python train.py --hop_length=320 --embed_dim=256 --encoder_arch="regnet" --text_encoder_causal=false --text_encoder_width=320 --text_encoder_activation="gelu" --text_encoder_inner_norm=false --muon_scale="spectral" --batch_size=128 --warmup_steps=50
Rows from block 2 of the text encoder, named by matrix and row number. Rows with one number belong to one attention dimension. Each number is 128 + 32 x the weight over the matrix's rms, rounded and kept within 0 to 255. All counts start at 0.
# v: attention value (text_encoder.blocks.2.attn.v.weight, 320x320), inputs 256-319
# proj: attention output (text_encoder.blocks.2.attn.proj.weight, 320x320, transposed), outputs 256-319
v.290 [124 103 174 121 173 109 103 156 112 118 121 134 201 124 133 154 175 116 126 101  85 129 148 181  91 136 143 146 128 148  98 151 158 131  78 149 187 188 147 114  87 151 164  86 135 104  87 133 139 124 103 131 153 117 141  80 137 179 155  94 111 114 104 190]
proj.290 [114 107 100 168 157 166 125 126 123 163 166 145 105 101 111 144 125 162 152  66  84 190 122 109 102 114 114 120  97 138 129 119 111 150  65 216  53 105  37 151 117 188 171  89 172  84 169 137 150  96 143 168  85 127 114 160  87 146 161 132 171 108 153 123]
v.291 [175 104 125 191 157 139 170 149  93 144 174 115  83  69  86 126 126 154 161 155 122 127 132 168  84 102 151  61 164 165 136 129 119 105  54  56 120 145 163  79 195 162 223 120 176  84 120 132  62 153 206  96 119 141  97 124  76 181 142  85 149 138 172  95]
proj.291 [143 109 109 152 133 156 164 109 203 180  80 160  83 151 187 186 124  69 193  89 121 135 173  54 146 117 145 183 134 102 121  84  68  80 168 178  58 125 112  94 115 108  66 174  87 159 136  68 127 111 128 141 100 133 137 132 195  78 178 125  81 165 100 122]
v.292 [165 130 120 127  59 106 119 188 106 166 153 136  93  78 117 111 114 154 177 133 174 137 151 136 133  74 143  59 138 176 177 151 205 102  69 129 118 159 130 147 125 128 118 130 119  94 156  83  96  97 125 149  93 100  60 129 132 109 147  55  67 126 176  84]
proj.292 [129 105 156 132 119 103 133  86 255 126 101 206 139  59 137 142 129  97  99 111 163 101 188 103 151 160 149 150 110  56 194 130 111 127 164 177 114  97 156  67 106  66 114 136 126 100 140 145 130  98 118 145 152 112 125 192 110 130  84 141 128 149 111 100]
v.293 [163 103 104 150 168 124 160 103 150 114 158 147  87 142 135 137 118 151 173 133 120  93  69 168 116 119 137 114 109 125 142 106  45  99  98 116  99 116 111 108 146 151 108 111 124 161 191 106 121  91 155 163 107  95 157 144 143 140 109 126 117 149 119  93]
proj.293 [112  89 132 107 108 100 147 114 144 122 162 150 165 152 159 130 156 157 104  98 125 156 125 107 126 170 112 116 179  97 151 174 146 111 233 114 129 164 208 130 153 119 119 107 161 120  88 158  83 129 108  62  80  97 116 131 156 133  70 169  86 136  83 149]
v.294 [ 79 150 111  94 133 119 114 102 138 148 134 126 194 120 151  68 143 138 145 123 163 168 130  44 130 127 151 109 111 105 172 140 121 128 120 123  92 138 145 204 110 107  84 149 143  83  65 144 110 181 156 124 105 125 168  96 134 126 107 149 132 132  98 175]
proj.294 [ 94 146 104 115 131 149 136 101 121 129 135 129 151 121 122 153 124 155 159 119 118 123 128 155 140 102 137 158 116  81  78 151  97 141 122 164 127  82  81 116  98 106 148 122 157  86 153 162 160 114 136 135 138 168 116 153 103  92 109 153 138 136 163 102]
v.295 [129 136 136 141  87  79  78 191 144 110 133 150 128 161 117 162 117 120 125  87 189 140 122 130 121  75 148  57 167 178 197 199 129 137  99 126 103 117 108 141 138  87 139 117 165 154 152  84 183  76  51  79 155 143 122 138 112 127 138 123 160 199 155 154]
proj.295 [ 86 133 140  36 159 103 190 141 104  87 135 101 153 119 104  51  65 164 131  45 127  96 100 148  64 176 129 164 218 139 140  15  58 189 105 120 110 119  56 183 104 162 131 173  62 156 162 124  76 155  66 172  68 140 162 127 157  74  73 165  68 125  87 106]
v.296 [102  93 104 106 105 155 128 163 152 119  90 148 130 121 120 126 133 103 106 134 105  79 182 100 109 110 108  98 124 148 156 164 181 115  83 144 132 117  43 112  98 112 171 159 141 101  94 127 116 100 116 101 124 152  64 156  97 104 104  86 135 102 170 102]
proj.296 [162 122 126 141 127 144 102 131 141 148  98  62 106  98  97 143 119 163 139 141 125 124 103 127 116 147  82 131 108 140 148 134 148 132  93  95  98 152 128 152 108 159 137 120 128 118 142 100 145  94 143 148 140 122 128 159 108 140 152 136 126 153 144 106]
v.297 [152 156  98 141  86 159 142 129 126 128  85 138 201 133 151 126 115 148 157 197 152 138 155  69 101 116 101 100 140 158 152 170 147 110  67  93  96  96 114 190 145  67  75 173 146  93  85 153 164 140 126 148 140 124 121  79 144 153 103 148 137 114 110 191]
proj.297 [102 186 101  96 170 112 139 142 117 124 115 122 153  89 117 131 154 151 136 110 113 113 146 165 161 100 152 150 104 125  89 115  91 138 185 138 143  73 131  83 118 109 155 127 102 114 182 172 132 134 151 119 146 174 129 172 103  84  88 178 135 183 183 135]
v.298 [145 115 137 114 140 118 120 165 138 153 161 157  95 161 156 134 107 142  69  75 149  94 116 155 144 102 129 149 107 105 135 148 144 180 125 146 206  58 127  87 134 142 139 122  83 140 136  53 106 119 116 140  76 115 103 193 103 124 146 130 132 116 103  66]
proj.298 [101 118 142 159 155 121 132 137 161 112 151  88  91 199  69 154 145 130 169 140 104 142 154 142  74 162  90  96 158 164 170 131 141  88  54 132  94 188 142 168 155 160 158 135 138 183  98 102 116 152 123 124 111 105 162 128 104 162 184 119 145 140 132 108]
v.299 [ 98  78 128 104 137  83 118 108 114 151 114  99 159 120 184  76 147 132 177 105  96 159  82 122 118 180 136 130 124  55 128  92  65 130 206  99 110 112 123 126 186 147  92 192 104 128 127 148 151 166 144 202  80 145 119  80 172  68 155 105 177 103 124 168]
proj.299 [121 161  91 172  73 161  35  94 117 109 109 169 154 179 157 140 108 205 170 121 119 181 166 131 142 156 165 149 180 145  71 174 134 189 188  92 163 104 127 124 166 116 133 167 128 165 176 131 143  98  83  97 114 160 129  80  73 176 122 135 233 145 168  84]
v.300 [143 171 115 133  95  78 125 166 108 188 198 133  92 138 122 106 115 176  95 121 173 166 191 106 184 159 144 101  80 122 133 137 154 127 164 133 168 101  78 130 114 118  44 193 119 189 160 134 153  98 117 145 154 166  94 123 157 130 132 202  82 124 155  84]
proj.300 [156 126 233 170 204 131 187 106 132  33 145 125 142 160 117 168 190 142 133 138 111 158 132 123 149 109 106 116  87 111 150 173 141 134 106 134 155 123 180 119 132  90 185  85 138 187  77 131 105 155 118 115 136  48  99 196 107 107 105 104 136 157 106 165]
v.301 [106 175 149 128 133 146 106 132 133 182 159 146 185 135 112  67 115 102  94 109 133  93 146  55 115 142 135 161 123 165 119  93 164 153 169 152  93 131 182 124 161 126 157 117 148  56 127 194 126 147 139  89 144 124 134 138 128 131  89 131 165 165  87 111]
proj.301 [141 113  90 179 142 130 125  67 146 115 129 152 114 144 188 126 110 130 152 152 157 129  97 201  94 108 137 142 116 115 109 168 120  96 176 140 141  59 107 140 138 109 166 197 122 166  95  96 139 168 106 142 110 163  67  75 144 105 148 111  95 172 102 122]
v.302 [147  61 118 113 115  97 155  86 119 158 107 122 210  93 179 174 109  69 143  64 154 104 163 128  97 166  73 147 150 134 155 108 147 154 151 154 151 116 143 148  67 167 154  99 126 117  72 135 170  99  54  89 122 132  90  87 180 116 151  83  89 130 108 122]
proj.302 [174 111 121 156  87 129 112 225  87 181  77  49  91 116 119 154 145 182 154  50 161 196 102 184 104 152 131  76 184 212 142  76 116 188   0 155 117 110 127 143 178 119 129  75 167 135 105  66 136  69 111 125 117 133  77  66 114 111 112 124 204 124 137 102]
v.303 [154 140  80 110  87 164 100 123 133 148 102 117 104 156  77 162 106 119 105 119 150 100 124 119 142 146 125 171  86 186 117 119 242 188 136 118 163 110 124 169 129 123 169 107 136 173 178  90 118  75 111  76  91 134 156 244  76 185  90 170 121 129 101  47]
proj.303 [119 105 109 119 188 113 177 132  87 100 131  39  79 144 113 128 112 112 116 205  94  98  95 170  57 133 121  90 141  78 169 158  92  15  62 153 212 160 217 168 119 128  84  95 147 121  44 113  69 193 137 158 120  47 152  91 157 174 146  16  12 129 101  95]
v.304 [157 114 110 165 122 163 125 147 126 116  82 141 140 152  96 142 102  83 125 141 131 104 152  89 123 145 125 129 116 154 126 171 181 129  95 136 123 117 152 148 151 129 168 111 177 120 152 162 139  99  97  71 144 133 111 169  91 127 135 134 127 178 151 140]
proj.304 [141 129 117 121 129 123 156 121  83 164  63  86  93 116 158 115 102 144 139 111 122 137  86 124  93 114  99 128 185 121 142  71  92 107  94 127 145 123 125 148 145 155 132 134  98 154 131  96 112 129 131 144 110 114 165 111 152 116 152  96 110 139 120 122]
v.305 [173 116  87 183 127 151  87 118  82 125  67  96 139 116 134 162 124 123 177  83 120 138 163 155  64 126 126 141 135 162  82  97 159 140 132 134 126 153 133 158 163 152 101 187 145 134 192  85 173 113 154 137  92 124  81 162 104 196 120 183 155 124  52 115]
proj.305 [ 83 206  91  96 134 133 181  93 121 107 103 126 105 113 162 121 130 127 109 254 130 140 152 163 134 192 161  99 134 107 110 210 100  69 120 150 164 143 207  79 149 114 100  98  94 107  73 163  96 182 112 160 149  91 174  64 128 167  94  60 164 127 149  77]
v.306 [139 142 151 126 131 121 120  85 148 158 105 128 169 162 156 162 104  57 175  68 122 127 162  86 133 152 113 173 131 121 117 109  78 145 164 166 105 113 217 158  86 151 102 109 194 125 112 170 164  83  82 137 134 133 153 106 153 117 156 156 141 172  92 160]
proj.306 [130 123 117 128 118 136 146 116  56 144 138 112 130  83 178  66 115 134 121 104 146 156  92 170 136 131 165 131 176 120 121 115  90 138 131 123 193 129 107 139 146 144 133  99 150 139 112 166 133 107  61 136 108 145 162  80 136 136 124  94 160 145 117 117]
v.307 [138 130 192 115 119  85 127 111  90 145 138  76  89  95 115 119 125 110 158 105  92 141 105 167 105 178 148 164  89 108  80  49 146 102 145  77 150 180 172 120 115 132 105 111  99 184 170 136 173 108 196 168 168 157 138 126 170 183 125 137 131 134 105 111]
proj.307 [112 179  47 111  82 140 169  97 112  94 174 187 151 146 153 130 121 135 158 222 127 139 131 170 140 145 165  75 142 130 105 211 159  96 172 163 151 168 157  64 193 117 154 147  87  97 112 105 145 124  83 125  78  93 108 100 163 112  93 114 156 143 109 136]
v.308 [122 114 106 107 111 145 143 162 104 186 106 139 107  87 141  96  97 152 157 167 136 127 134 118 174  85 161  98 126 140 191 122 143 106  86  58 120  74 121 164 115 139 148 130 146  71  56  94  50 184 216  94 127 187 113 115 133 138 169 105 118 126 153 108]
proj.308 [160 126 136 138 126 134 155 142 215 115  97 138 131  94 108 186 149  70 197  60 173 118 124 116 178  81 174 178 158 131 141  89 115 190  89  79  85 155 106  81 136  79 136 213  66 142 140 100 167  36  91  96 144 187  99 185 154  37 131 144 133 130 150  90]
v.309 [134 110 102 123 120 100 108  88 145  93 134  78 121  72 148 124 157 132 163 122 148 178 125  43 157  87  96  91  89 116 163  99 114 133 133  90 169 124 132 130 153  47 154 133 121 156 120  78 173 147 141 149 119  65 185 103 107  82 116 143 160 133 108 204]
proj.309 [130 164 119 123 174 137  51 111  66 191 136 117 184 115  66 146  63 180 153 148   5 163 167 128 191 153 108 125 172 102  57 183 163 141 152 179 138  97  69  85 115 155  88  89 160 101 163 115 117 132  97 178  69  90 200 164  88 133 106 118 175 214 155 120]
v.310 [173 131 100  88 126 142  94 192 135  93 167  74 106 132 117 116  84 134 116 115 151 175 130 180 152  68 144 125 123 164 176 111 144 150 156 119 167 170 114 137 148 150 127 112  89 148 103 106  60 131 109 181 110 154 108  89 100  45 184  80 161  58 180 106]
proj.310 [141 139 247 149 113 158  95 161 221  94 115 168  99 129 109 139 123  83 146  88 162 121 161  93 160 122 141 149 157 121 196  99  81 211  90 160 150  81 138 120 135 109  91 138 142 181 164  75 117 155  72 127 157  95 205 120 109 165 217  63 139 138 179 100]
v.311 [ 85 130 108 107 160 123 223 110 146  45 152 120 111 129  79 154 167 114 128 127 186 153 111 117 148 166 175 132 129 124 103 137  48 112 113  93  47 115  94 100 160  76 132  82 161 124 151 144 133 121 182 124 114 153 231 123 104 108  88 173 146 195 148 152]
proj.311 [127 115 197  44  89 105 124 102 115 182 181 140 200  93 127  83  84  89  41 143  71  58  92 110 146  32  84 140 134  94 115 123 168  77 215 117 138 122 125 187 101 122  73 104 157  70 140 138  93 129 152 173 100  82 134 154 187  76 120 165   7 109  87 154]
v.312 [ 54 198  97 112 105 102  97 109 113 159  86 115 141 150 133 136 153 102  69 102 191 117 145  80 120 130 133 132  91 146 143 156 193 129  73  88 130 147 135 140 147  88  74 148 151  91 150  86 219 152 102  93 137  77 105 132 116 142  81 158  67 175 118 151]
proj.312 [104 159 121 115 159 133 181 118 126  91  81 114 131 105 141  83 118 149 107 113  83 141 125 156 136 114  62  91 114 138 127 106  97  82 109 136 184 102 136 119 142 133 154 102 120 108 117 215 132 171 141 151 109 111 135 101 142 137  90 128 183 110 119 145]
v.313 [144 132 135 110 110 181  69  80 141  65  64 144  90 204 115 164 102 114 152 102 102 105  89 112 141  85  92 188 124 138 103  97 147 146 118 115 165 121 132 156  99 102 124 126 100 123 162  44 121  72 117 168 111 105 127 137 131  92 139  93 153 116 111  99]
proj.313 [142 145  67  59  49  55 141 192  77 164 165 114 109 120  56 108 128 154  97 186 142  72 135 146 114 186 145  61 116 148 188  81 166 136  74 109 117 202 112  97 101 156 192 143  99  88 143 158 133 123 113  97 144 137 150 108  87 156 119 134 161  98 127 140]
v.314 [ 75 156 160  97 126 134 124 152 151  79 110  81 160 133 164  99 188  48 111 139  73 130 126 115 110 101 103 122 143 166 115 119 145 154 162 103  88 144 125 123 183  64 114 166 168 117 106 157 172 119  68 152 163  82 148  66 154  71 102 117 159 137 167 155]
proj.314 [158 175 129 115 117 188  72 115 127 114 133 134 164  62 156  79  62 170  70 122 140 122 108 179 136 137 126 158 142 141 148 158 160 166 209  84 146  66 132 165 165 154 125 147 136 123 180 145 138 160 105 171 124 120 180  97 122 139 143 100 181 152 131  95]